From a checkpoint of a small contrastive image-text model: 12200 steps.
Rows from block 7 of the image encoder of a small contrastive image-text model, named by matrix and row number. Rows with one number belong to one neuron. Each number is 128 + 32 x the weight over its row's rms, rounded and kept within 0 to 255. All counts start at 0. Numbers have three digits each.
After each neuron's rows are labels from the 100 images, of 14848, where the neuron reaches its highest value: "responds to" is what is common among them; "peak at" is the part of the image that holds the peak. Only what is clearly more common there than usual is listed. The data: drawn branching plants.
# fc1: MLP up (encoder.blocks.7.mlp.fc1.weight, 480x160), inputs 120-159
# fc2: MLP down (encoder.blocks.7.mlp.fc2.weight, 160x480, transposed), outputs 120-159

fc1.163:152119115147126030157152130119150172111077142129143109169167170044127089094102147092134130069080116109154138108149171078
fc2.163:153168126113103110155092139137177159094127132117091120146146120111107134160161148104091140104094101119114164188174121134
responds to: white flowers
peak at: top left

fc1.395:102122149131178130114153140122133112166119092135113073126155128169121128115188104157140126095142113162158113106153117166
fc2.395:095131159140074103112084180140121143154094086121116125120148118176069084132123125087141161131085151167099147130139116189
responds to: white flowers; narrow; leaning right
peak at: middle left

fc1.380:070097032091145137114128167195140104106146129132113084153170151136106146125146099145148135118150131167138150117133145084
fc2.380:081114154129145116181105081154081146143110109082091086064126047095158172114094094168145155115104151193077110088104136120
responds to: spreading; red berries
peak at: centre

fc1.283:140176112146139148149079151157129109136100083118122121121116100102177162103143138169116140068112101108112138126080163132
fc2.283:149128107131129158089138147118166078167101155161166179156156135089188070149165115162119079183168105156179107199175136111
responds to: wide
peak at: bottom centre

fc1.355:172147079150143079125122142101164111092054147120102119187097139159098182092156109125155116080123105088154170114136101145
fc2.355:102167142178121128148107103174111144158136148111134180164163125093159051114187147152115113110120131148143120140165126167
responds to: pink blossoms
peak at: bottom right; middle left

fc1.209:109176170144155071151082174178138190103092130071117139142171144150090081162145145132139076108118153091137144105188140113
fc2.209:188099129161164097122170122124141089067158136125116129079111139176120119132114137132161136179127101160110179198155095093
responds to: red berries; narrow
peak at: top left

fc1.305:157114129175117093126103123146156173208145106151163178110105152145124164077097127127106152113122131114127138093135123125
fc2.305:144113164067149122214129093146118141137112153110102103158122126136129209080145117146125167113131096155101133010053164149
responds to: leaning left; narrow; autumn leaves
peak at: middle right

fc1.363:084058135134170121137136108141161093090146158153105117147130093119154139083101151115129161102094167148154116094123129106
fc2.363:155100114104120159168118089169129177132177130050086129128103142118179171109157118135130104099145148116132143134052165101
responds to: pink blossoms; wide
peak at: middle right

fc1.200:124117147163118088142119104132162114160155082122113158211179147135123153137114132130049131120144173171134154148110140136
fc2.200:139162130074122116072097106091182153159112135148155149118106153086116108149125102090061098116148112084160107223116125123
responds to: three-way forks; drooping
peak at: middle left

fc1.146:156122123128124143141099132095145162093167100148071183142150136190078149057165137095133112151116151123163134128167152142
fc2.146:182127114173142119090155088102194120135075165162140144166139201082114058089149113099126096167160112103197128206130138128
responds to: red berries; wide; spreading
peak at: top left; top centre

fc1.58:131129143174141119084068115095144130133106177132113116158106158116137147128167102164093088117123168144126209139118098089
fc2.58:156178130117089069080107093149164101115084151162172141115131162126150082089137146095129067136115126061137127230117155083
responds to: green leaves; drooping; night; foliage: autumn leaves
peak at: middle left

fc1.222:073114142188122173113131156139070073148159147191091122129147133125106122231169104146103095069137119059166164125103110133
fc2.222:103125102184101092110115142112114146180057090138162152080138107133126126097078118070126091137099183120095158250104124168
responds to: leaning left
peak at: middle right

fc1.310:138155131090094129161094106107127098122173110131067083149097113102147119147194119153118114075119102194116163143099179136
fc2.310:107118100146078101118107183078149121159135130112151132122194078085147076169134136053105128158071180116136149186111139115
responds to: narrow
peak at: bottom left; middle left

fc1.210:138131138151188128184101110148138110084144079182094156145122119100112082105195097090180105154134159111148146099111106149
fc2.210:144093125146107127107166117128134128138109128138153093133117181116138108078155103146162124183183143139158124255072122160
responds to: bare
peak at: bottom left; top left

fc1.275:133133110113173128121141125159070121087134137130145094124153115104115106156089087174150104166122123142135188062136162096
fc2.275:162144097131178148128181056122134071108149165136108131095123103166117165139132141173162115147115076098154102058135206097
responds to: white flowers
peak at: middle left

fc1.153:122069103073070126126160140097196098085101148098135119151178158121117124122118127148091115109126160102205102112131152149
fc2.153:182132149097144141163134112185131167083195155072102107147055140104188164084158154140165118120140147103105161067129168083
responds to: red berries; wide
peak at: centre

fc1.97:105147126139175120142105135152106125122100168126116134154116163166158139090204123106089118139175125138115076113124086121
fc2.97:159176089160137136173131116140169120110073128101158121186149092107080102112107117100137097098032084101144158127182149115
responds to: two-way forks; night; white flowers; habit: wide
peak at: top right

fc1.391:199135120140054132114058156103094113175080149085133083139142096144145184134148145153145105111101093119112121090141143161
fc2.391:151101136151130147107146135179162124119097142177167142174062183112171073098176104159160104195162133143159097223161104147
responds to: night; white flowers
peak at: top centre

fc1.46:130178130090084154175125117135143120069176121123110072130187097164173115111144136122130120102135155110160155115134137154
fc2.46:165113162114163151087127101116157098110121147156094105139092134080192120138138149129171102179168126099135075166138167079
responds to: wide
peak at: centre

fc1.330:111108174103140123164074101124082126080151183146071201131090147180098140099122073121068101138153149173141186119185117123
fc2.330:204146130113126103062144109153198103119127174172119143119085208128127083139140149108165076177147083111164120189147145093
responds to: bare
peak at: top left; middle left

fc1.434:103101113163107120110090130187174117104038089101157146154184159102106138166155129122200110100089159065145177111139170119
fc2.434:130172186118130100114085091171109188120129109166134130080079139135086134120085075127126125089157102095103144158147067154
responds to: green leaves; white flowers
peak at: centre

fc1.220:134132137139130173085091111104150081141132134157126083141081166090114115117122144139158135072108160100135150083126042134
fc2.220:066115171126097134145059162071102129215118122097119159088171060102157126142131135089116118121093198161088125091117150133
responds to: leaning left
peak at: middle right

fc1.321:165111112164148118112053090064135098176127063111038075126116124139145146044093129128135076126125163090164115154154146156
fc2.321:141107052113070138105095161075169165167133109168138112096156096106097104167073115106073158076099119182095153212128094132
responds to: spreading
peak at: bottom centre; centre

fc1.461:181170135141144151103088067132136120112129124141077091147115151091156134129153137086089166110094149118146125108080160058
fc2.461:099110151112120144141094160143088186110142090116117127132159103159131130138120157132111152085104152152099127167117052185
responds to: spreading; two-way forks
peak at: centre

fc1.344:138203134098042150155160082093112105172169115096102135142157081130095117186101049139063133135178139131178083135169138105
fc2.344:176146098097138164126161143096154140117144104067175106112146082091099156124114121127137131146132167146126085216121172085
responds to: leaning right
peak at: bottom left

fc1.348:135076106117181141113162152190154088120147161134071145157096147102112063092190117166125097152095115191189116135124137148
fc2.348:131081164151110140167118143154107095108120132110120095136138146179131173138191180139126143128158128144112127190117108163
responds to: leaning left; red berries
peak at: middle right

fc1.162:154145174099132137135134098123153090097144104145032100147130163132116123126107133137084127095143132137127176064148129126
fc2.162:122132114154149122111116076170133123157134139144116148116177111104099172178107086161080118135154092185150169158128106100
responds to: three-way forks; drooping; green leaves
peak at: bottom right

fc1.187:150134112131129076169110114193087156152141142075106095115154086150116175143181119154189146107103128111120131080144104152
fc2.187:085108125166126100120129135124100145203072082216135113157199138128121122101128139171124151176099109130138087116160087213
responds to: green leaves; leaning right
peak at: top right; bottom right

fc1.38:109156128115167134171171153151175097183120147207131111195108135165122123163135175123125162128094086114206138063140097122
fc2.38:115081097158153154177118123138106163132058130084089099105147123116148122069174182141135158130160166189117154126109129114
responds to: pink blossoms; leaning left
peak at: middle right

fc1.102:095121118129109142165072065166143169128099106156129137141146109123103164097169116052137163094163205137129219094138151063
fc2.102:146166133085161090119114079122141135070111145125172149102098153125095168135113096132121110124143069098150128225123143127
responds to: drooping
peak at: middle left; bottom centre

fc1.470:144115144086128139102102142075122092186085108153080133136142138130182109142148112113157157057088159201119113123128078151
fc2.470:124133141148123065131151132040134132184088131157106084042167091105135122136080061112113138155099151167159091129112088138
responds to: two-way forks; spreading; red berries
peak at: centre; middle left

fc1.423:127150143180085127113149150129144076123097064110135177156113079124168121132076153146070104129089116111140127106112141115
fc2.423:166147070135136140122108124096186153142112128134122138149150128081082123205103108131064102067122112099179092162149104119
responds to: white flowers; drooping
peak at: middle left

fc1.48:143173152105121111107150188167117159098072051137162067181127141107133195070167109091165156121110120104137152116108097133
fc2.48:186152117150069092145113115155159149151187151049109104147136149118113097103174192122160132088103133126125188112137177090
responds to: night; pink blossoms
peak at: middle left

fc1.286:139156100132083132004109159114121143122154137180130173165044129121104129183143136113166133144145127147128157113099067118
fc2.286:162105156126056080120082177142123167143171107143066115107100143101151103179131158121165141103113173127112108139140070156
responds to: green leaves; leaning right
peak at: middle left

fc1.419:135149183078207118159119118114156137161183123141064105182125200174126114168098153132106125121129132177186150109108094113
fc2.419:158169178101125071144111069143151159114149134122068129098059173042147135150129173156132124108168095124132140168147100104
responds to: drooping; autumn leaves
peak at: bottom centre

fc1.156:090078144055124111194116109154112100112123116190109108118133131092141080135126177148129111122123143150164116138098107113
fc2.156:145136181057139132120117088086113129129124099118155123096119093085109124069084067145132114121143142118128147130116132107
responds to: bare; night; spreading
peak at: middle right

fc1.0:104129140117078139134165078177121190123172168150113134150154149077115154066137118087120145106156128135165171074133187092
fc2.0:169120135093160137184085110148173168110178186085145140180111120086167221187167140131155081159124092127108056099061167067
responds to: drooping; pink blossoms
peak at: centre; bottom centre

fc1.387:192191151175136143142122111082162106138210082146079161091114110179135128178132131115087202092149182112180128096119142141
fc2.387:128139088164152127119126144081198121180110149162086160101179088063114115223087128105085122095076159143156101093166116119
responds to: pink blossoms; wide; spreading
peak at: bottom left; middle left

fc1.221:057125098165136134124143168150093074109133169084128114151143160150132078146160203113114154112135168154112155173083163082
fc2.221:135066134124130100157143156103116172123142095112060076108087118138134153108100127128161225104163161187084187127092082128
responds to: spreading; autumn leaves
peak at: centre; middle right

fc1.179:117150150115157102119119080151192126152140147126125168159116157105105117118157146121150141114204118184123105213129111172
fc2.179:150142151145138080113148126066156110081137162124144163107145160153146060129129159076064113158126131113144101151141154115
responds to: white flowers; wide
peak at: middle right

fc1.99:129105127139166119096191152116072119095084083182120136115104147113093186104115161177108088120149159162176148078073089142
fc2.99:087071160143094044150115141096110149186107108144111120110157130093114131088116135114141156158159151157112154143110136135
responds to: leaning right; narrow
peak at: middle left

fc1.206:096060157151147131136115112128149119107135144174143157185132136090139116135123117121148149104198171154148048101160056084
fc2.206:132146099115141104122119130116111110114130174086213153168143120159132190120171163152161159140164100112124134212093142138
responds to: drooping
peak at: bottom centre; bottom right

fc1.460:126092098138112106094134061201123173174121143158109138102160166077134112144166150176105090102149077091167103073097114123
fc2.460:133152178050155088135086128108112148096189142110127143111095116094137185182129155167163145124154122093080097088113101134
responds to: pink blossoms; leaning right
peak at: top right

fc1.161:104136104172151124084173107135129113155198141185125136118147183093093123086172142145130094115171171147157182101075147161
fc2.161:126106164118078114151100143194087141163169100162102107087104129117130157127173169133158124095150133113095174144122067177
responds to: pink blossoms; narrow; leaning left
peak at: middle right

fc1.418:177120116084128098154167117163133127134038156111138141110145099113132092072144099147143133107159088138118073095091163118
fc2.418:153143182113202106121158072120127089078144167141163163174081128127150151118144130192147143160161058119119139155116158098
responds to: pink blossoms; leaning left
peak at: middle right

fc1.303:091108046124114120087078117132112134140121076152143150150155187076134155161103130156119095144187128120134075122141161129
fc2.303:103178154145134102106055125136144122098131114111146156189121088150133100141105099072084097137049068100105144131131174167
responds to: wide
peak at: middle left

fc1.183:075107198150181088189112114096155107119086119077097130128136034184095086088094114129134116131148104109072088133164094158
fc2.183:171117153085119090054081151126128180122170128169121150122138163119123085179157186150156164106129121127129120227159091141
responds to: two-way forks; green leaves; spreading
peak at: top centre

fc1.145:131133096119112138130132135159145126146098162127134110112142114164095065128113044116152057160155120121136138142098166171
fc2.145:144171210093158125118131089103137088120110153132177154188162129110142096089129155100103102147148091060132093119140199077
responds to: white flowers; leaning left; spreading
peak at: middle right; middle left

fc1.437:097140167154157102134108108162163133081151124161069133128116117138095077101153099109160112151132094176132138144164124071
fc2.437:188100121150127094108158124130149120117130133127175121135094185111147085078174118129168112168175165145167169255092121139
responds to: leaning left
peak at: bottom centre

fc1.13:167163103169182114167142143100133174149121142101103060142124162078108078121147111125094164094197152140145148120112155129
fc2.13:073176142071063124149101145115150123144065128097212128129167097110098091078122128070109083140077134100088145178119192128
responds to: leaning right; spreading
peak at: bottom centre

fc1.63:182186102107070133142122124136160138172161139154076110147144146154158148114163068146164119150204079106116128103108204154
fc2.63:177182122106117119105115090123156120105178170070204135154164123101088129131133170090156139120119099051157147184151192055
responds to: narrow; pink blossoms
peak at: middle left; centre

fc1.336:169165104172110043142162038104137159150126123134120169168112140123096132121157129090172112115192155115113148129141119091
fc2.336:148146090194120141170174139161160119096129124091099100158122127107149110126115137059172086195078127159106203186118150095
responds to: red berries
peak at: top left

fc1.65:090088086113125095088106129099113097111131174203085089129147110111149140189127117118108097111164143122164171088100106155
fc2.65:139121193146099117137131124159124126156124139121118133066101151057151084054131132079147104130138139148127132138135117155
responds to: leaning left; red berries
peak at: middle right

fc1.157:116128145153124096162135110097158090131155122142067061155121134157160127124188105104057128107137159132130150136137179153
fc2.157:126144095094118132149089130070178155166078148141119143104167109111086109207129150069098104099065129131122133088134150107
responds to: leaning right; spreading; pink blossoms
peak at: bottom left; bottom centre

fc1.364:116074132140156104185105090123133135129123145076148127174140137105140057157192166135099176160146172109187183088145112114
fc2.364:119132069122168156113135148130104095091134176091183143150156125155147146178168189143124144127191104134128123221106139118
responds to: drooping; green leaves
peak at: bottom right

fc1.22:126145035134139137144149180159144122153098167115117151140138146144126177070134143171191135118141164151112121102066131141
fc2.22:169145137116150161071183085110183058154120169188160176164123177096169081154161126124122066171180089081190108182141134088
responds to: leaning left
peak at: middle left

fc1.167:124111161155128118128139100139127074158158099101109137194190159100052191164135168137191078091124205161193152072162141104
fc2.167:169138115188120108126126085104144081129162127134085136100070160074167096116143108128179080175145110137139122193125085067
responds to: drooping; autumn leaves
peak at: middle left

fc1.85:192185127142149153100151145130180102112116152170111100109169162139162176136129082094140102068131100134180084080101138148
fc2.85:144143186070150148104111085147140118121096113190116113127132142121119059121106098125114083099179093076151158216193098107
responds to: narrow; white flowers
peak at: top centre

fc1.168:162126175128130112133133117122190143084147075051118058103170090121122043131123132108122169127130150150112118081172131127
fc2.168:142159170045149139073091138062118096091148176109192193158136144157145096190180184126126130109137134098099139182149194083
responds to: two-way forks
peak at: bottom left

fc1.354:132177150146175117126049167146114123097104135143110145175104151085097197145057101123167113105094170086124162100167179093
fc2.354:164132108151131124134187077129171109146149139124130113117096130127073116103138087162133067141142143099152162168128133103
responds to: night; autumn leaves; drooping; foliage: red berries
peak at: middle left; centre

fc1.138:116100131146124115114107102092121138155103130138071152142154106102096121118115171107129039085121173081156118113121088142
fc2.138:117128133173143139110134095133115105128110148097179169182115162132155112068181097148122096164170080121128059142091169171
responds to: night; bare; wide
peak at: top right

fc1.53:113130132141056111136109131193139125142149076158104135132098120098153164123127145117124173138133089098152156086080139126
fc2.53:103101184100126091123109167132087167126180120108137138082146134120139192145127181192164179122188144155062132114137103143
responds to: pink blossoms; two-way forks
peak at: top centre

fc1.108:144140109184171076152149148122162109139100124038137080156078098167155146191145086113089153117181114145170103079144161173
fc2.108:077117088121114151146102156118141168151122132084117133138193110167134131179130138124086143088076138163086139146094154135
responds to: green leaves
peak at: top right

fc1.79:109159095146173114138117135163190131154072096132101097187134222121096165145130214172155134081103133096171150133135128124
fc2.79:129149138122038097114096120118112127158171111032151128090128119077140156115160151099142095183135179090097174180111115113
responds to: two-way forks; drooping; red berries
peak at: top right

fc1.32:150109119113188053121070092095115129179140156137091075109155087192052122088116197103111141141145108040164140096119176093
fc2.32:131131097125149207093156124159125116125109156078166142204145109219128190144135122150099150076092100095154108131067127127
responds to: green leaves; leaning right; narrow
peak at: middle left

fc1.306:129108125162115100065105164101110152071136165138136107152116122171130144176137080124079122141202091141112120080068124183
fc2.306:168085184140117115171116136158110161134122135136094130111113153121162161134148151133150142124140174160107155112110042145
responds to: two-way forks; spreading; bare
peak at: top centre

fc1.390:133175127129145096094154064155074063103149096103088106112098185165088146114163173078131153061073147148173141134106116141
fc2.390:087100141152123085179087166173057123157131093087111121133166111132168180122164165155146184133109128207099121036131094186
responds to: two-way forks; pink blossoms; spreading
peak at: centre

fc1.367:117133133111190116145072103105113065151148093156142133162163128145117085106073128145134136126099105123161123086144130173
fc2.367:156132088162120110112137112141109101119105172108188130160162142159101133133180155173135129153170115112160111255109119142
responds to: leaning left; autumn leaves
peak at: bottom right

fc1.112:100098145175095101109107119134079105142135182187113099130110219174070132160130133112115109141111180154142098046182050114
fc2.112:125157159127123078099065152116151098164081133186156164110179130103117084164136152125109140163095119132141073151170104132
responds to: night; wide
peak at: middle left

fc1.130:098111157131128104173096140122151116143125119147114176179161078121094134188174117146139111161185139096143169100165071104
fc2.130:100065123135107099131098152126097177188129083128103092119137115094127120093128136140174180131168192175076160251079114160
responds to: leaning left
peak at: bottom right

fc1.204:146150104131047145168129133184105149150107107163137117130134132129134212097132168110102145026176115100123094127076090102
fc2.204:132154169081149112088075117116087128103159127096119196121167117144107164164111157163111130106113118109089125167137105139
responds to: white flowers; leaning right
peak at: top centre

fc1.260:091120100192057147125100107113148135108111144163112149082076117144119150153131065149158104131114137105107152108166144098
fc2.260:159188133089137115075079088125141109119087120163189169135102134164121059116098077101120096146099079056157113147167147138
responds to: bare
peak at: middle left

fc1.55:101115122163095077049079188137158094146126077115147118177118107099124177111097183150164128109098169129107152104169172118
fc2.55:201176127136113102125135075146165159094164150122098141155081168175112068107123120107124126081116114107146155130185126121
responds to: green leaves; drooping
peak at: middle left; centre

fc1.274:051179120127153117093143140162142192065157070162152148134171166125092100164167169138163111147142155149085164099164157118
fc2.274:125108132134138114125124161166122157069181110168149085131094127155123142171103153151171149129146111141099175175171058145
responds to: drooping
peak at: centre

fc1.473:092144103162136135150095146177150143131087158139130112148108153089100162133100068155137155103102187121132124117073127122
fc2.473:173131170121123110145140108171153171091110119166117087102082210143101141080052119146170138089173102091113206156169093104
responds to: leaning right
peak at: bottom centre

fc1.249:132172120182151125103132116121173103129061141067136088105083168168136100149157127190128075074115094124120167113199149182
fc2.249:169172152104103160063107089126144116095111119136195180093116130145107094137125090146109095094115109110148102221133146147
responds to: bare; leaning right
peak at: top left

fc1.37:151148120142073109124051194170145101151126128144134097131125134143120131134118108114173145126139164113095186099072172101
fc2.37:192168124151152136109149069177172132086157158135122165156099187116150131143133129179113085118167095068217098177163116087
responds to: leaning right
peak at: centre

fc1.288:138111140141122140158093040109091111091158135131116162150168126110109154161156162112168087170101139138166200108108161124
fc2.288:150126121137147182121149144053207105138073146169110115115137119100127140173110129104114092124142122083125075118116157087
responds to: wide
peak at: centre

fc1.194:181100100159169099147110084166137088097144135157150092129069108112103167081115147143098094055109136108139138079078137142
fc2.194:141161109106174095138136073120077153124171134072099101139120143114100198081136129203152180107138111077127166027104154120
responds to: narrow
peak at: top left; middle left

fc1.215:129191224174131108145148039080120097161103103146131140135119086182112165128109147148067152097179146144162111096079087095
fc2.215:061119112204180087158106152119106099096096116142117171108116066167128186160072092165131132145121109169090077185106076173
responds to: spreading; two-way forks
peak at: centre; middle left

fc1.133:119116106143141103059107184097085193106111130067122125151217155150141141162103084115126146074101127111169139072087110126
fc2.133:206144166070121061120107116170153183071226162114098117121035188083169151147171168133176136148147091127129147091158142068
responds to: pink blossoms; night; drooping
peak at: middle left